Weights of a small contrastive image-text model.
Training: soap at rate 0.0014, batches of 256.
Rows from block 2 of the text encoder of a small contrastive image-text model, named by matrix and row number. Rows with one number belong to one neuron. Each number is 500 + 25 x the weight over its row's rms, rounded and kept within 0 to 999. All counts start at 0. Numbers have three digits each. After the name is the row's rms in percent of the matrix's.
Before each neuron's rows are labels from the 100 texts, of 14848, where the neuron reaches its largest size: "tokens" is the input token at the peak. Only what is clearly more common there than usual is listed. The data: scattered letters and digits in many colours. In brackets: how many of the 100, against the usual share in percent.
# gate: MLP gate (text_encoder.blocks.2.mlp.gate.weight, 1024x256), inputs 128-255
# fc1: MLP up (text_encoder.blocks.2.mlp.fc1.weight, 1024x256), inputs 128-255
# fc2: MLP down (text_encoder.blocks.2.mlp.fc2.weight, 256x1024, transposed), outputs 128-255

tokens: "black" (100 vs 2.1)
gate.663 095:477543518475536501492482473488433515509443491485519535531534519495502483459503530501487488483515470507502476482495510567524475505494510492483533521523456489483491481502484532534508468485519514496499526521479527469505480543477535508486497487489491491485534513485473498489494461525484514483526454498517529527444484514467493489453525490497499507509485528511504531464550484505511491494555
fc1.663 097:504503475448505488484518520453481499457536456513503495495494500454494490468458506471501515533458510532526485515512480531527491530531465482500486544515486482485536521458520477461533471532513528467466546501499516584477503466511515477466458504511475489502481509507513458469485494505515550534494490498458505546493505470496446498512491469514492503487486526520484549534527473446448544477451
fc2.663 093:503502445513491469525537487471520501505482448482494509504521523465503502483528516538500515520504502490492507522513530525450529529494506515544517512447502533494456535480499491523497492485497540480475479509500458488515506479466510467489504486528508529494519546561474520489543485473527525477504492497496524512493517494556512444494477513508516482472491512490440480478510529500456459483484

tokens: "x" (41 vs 0.9); "m" (12 vs 0.9)
gate.588 097:499494492471503494527521474505517553578478471502510469484524481469455494512492482542512461507500462531486495507457503505501496534507508514488535487534517532501516523502500511454507458497460502494509476527492500524448491490527491521485479486550455474485488478505488492487495500500495489536485464482551487516528471534551471467501549497490453515502522546496526496534483490483515554489506
fc1.588 105:500496503483510533515544512476485511463512503506530447493480523516535439482558504509495510525474495516526517486535529529486509500537487512472476508480476472517538445487515508552527516493495505537503511475501494491470517523447483501521553535454512475498480520497484476491475503473525445478536532521489497504466521489510480517550508510519510466508475507468504451492501504452468502551505
fc2.588 102:505488483508486496531494547494496498485488469499508445524527527524489527518533501524474488496532553539499504554486531535484520504494521519531492532531452512502499490524497492473471504506519509525517500470513538484530486524493502453532473473554477522468502512489454502494503456497532539496476529485549498502512477477523483504512518480472475577508484489513548556534508475523454513519517

tokens: "black" (100 vs 2.1)
gate.727 104:479462520474502509488477510468499473482493474504519456500509473468457489509505507506495472458506522444528516520533454539502525492532523526532492505526511474489485452498525516482536464519522557548502473555506556500508497504494516470465525514467526499447493471481476483534436525511498470470468512543508503514465494489513541533537521477509474508422454514527525514523512509486503530462509
fc1.727 097:512490514518474492478487511507503437479514523531503444495491497520522504505476497516484524507522502455540474527491467508532492432516506486508489506488474505497526483552511510479513475493480531514474472521472456473527539503506497453472495503519518462458526448518483486504487520496465511517508547463494498510508532464483510482480508517506478478474534475557522506468443513533510483497522
fc2.727 105:500471484478495549478474509496526507518502548500513493532471448503509495497512520482556531525510497512456474523523527464488487494531516467471474473517530484483471463514472485482500478466476500519473447504470492506451522501514519466462471470482532511484488471512498534496519486519531502493534504497527467450522482491528528499504505495503538478480463545535552503490497489509504491513494

tokens: "m" (57 vs 0.9); "w" (28 vs 0.9); "h" (9 vs 0.9)
gate.4 106:479490493502498510478494473502479482447456519475506476528482483533528502504484515499496487546507510468518504558460497481491495495494524454464502519458496515453495507506501491543517476552527551496489508496494457496537533493456487469471473475506476453518440479485526509489483505494479467481542499467540511462518478482505521519478518498546479495495502481500453508493464506510464519495493
fc1.4 099:489515518474492536481503516490502474506472518490453483506467508488551436461488483516488532504527484462507534491480509491492529514498491501487484490477501509516515515528481497495473505502519480473493536510523501464503535496456509465504501506465495543529479459477503502502502511473483479482486481478530513514505476489488502517507546491550504461509552466510431504544500538468479518496447
fc2.4 116:480489506514529511469525507486514513463480520509490463480487514530500499494528509504457502463472504438532482489501540557488477479490527489515447485493510497492516550491542589485519518483525442485518508444480490466502511533463522482482494466501534487453528526503471493498514523519488515530512481487507516531523484548498514496490536499480497501521513494493477478478506448524457468476498

tokens: "m" (98 vs 0.9)
gate.674 094:513508497509495484481494524507527504452460512540507473502499469510514487466491525502517539511500501423536520447487479490501474501484527510489532473520481523495519487492511501480546501511522501491520492500521513480473532473494483516461528477549512442498491504514514478484477476477510512494463507495508522541538476523514486461489468481485517513496496512488504494521502522520487472468520
fc1.674 099:506496504471501464453496497493496511525436497507505530534486507511512463461476513522477491545497483486480538522488508494503551474552488521514512481484511488502483530510493516529486495519506538507500489503514485447477487499459473505455480533489505453442460512516478466479493496505502498467492486487530555534537497547531499475484488511540530490493451480501517559554523547493501503478505
fc2.674 107:483461487492524455522523564509509498565453480508513534501494471488524466488483500521493496500504482510526512507541518433532513456486476510477493518488528483551511510480505463519517479514508511474502487570533468483498501498507520519531512500479516515487484463499479495524533483513495486492530494504475495490504496464502445488503477453510526453455487531473514455468448485491472507484482

tokens: "black" (100 vs 2.1)
gate.139 103:534461504516482535467478485472499492475478521478484541497503529568484526497521506544550501524525537492476498537519445519518537467516513484517517508490512452494498514569557485513525553482500513514511561525477491492541491523537547520491471518476499498487496524498485511529499492526488537456470498524549520546516461523477473489489455512495570519478519530493479490484498542505535490450505
fc1.139 093:470508484513507554496513470504478458480473503466514546539444502523447500480504482524524495536498482453513484500489490550507485482533544478543512532459483491463475522497473500535524532507498451498512524517531527457521510538523533497504489500531482490460540520495483476525533491513471459478538523490502460500502536551478473493498503515532515528527501460508493463487498504521490490473458
fc2.139 095:472467505467513491512503482545500551514513472512515514530500477505474515516518473509487503477511492485501448465499511506550490500512497531537479490465444499483492510480495510508510483505511505521520494504533544481427485459484499476521473457478538494456477505482489471522487484518474512507475453493468529513500475506484500531492538502517511478530466519533533526507495534482540505498499

tokens: "black" (100 vs 2.1)
gate.662 107:510496536522548500495491515518488449496483550468515494495490519514527500471497477501540518470486524517488451512473447464459491487497487503476489490473521457471444465498506519481516482514506449468495483508478479463457491501450546499503523467499479483519536511514470497475513491510463535461510496491504491490506499491458543527479555511524501510543502494502520530463450520497510509464485
fc1.662 105:518499512482514487506494558490504527538505488489489533484490487516497492516512507429513528528493496497531540470518504523505488454482483481515496504472499519521473510433473453481523518480528487449483522487529452489467488479507503482528490498467540477478492563463482510492534500504508456499518520542492542510489478489534512484509531518509494510482536538507524510461441498470559515489496
fc2.662 105:520511497474509511499514468458573507489477495481465532482522501503504528477502520504527492541474515518521490515501499512470505512547532527457554494514463527503493520452517510501526508499512474514516494489445536533536518526486509522489502551532495477463483493495502534528486542480496496486495474498456512549535546493475473460546447479505515484511507511472473459521474532479509509508516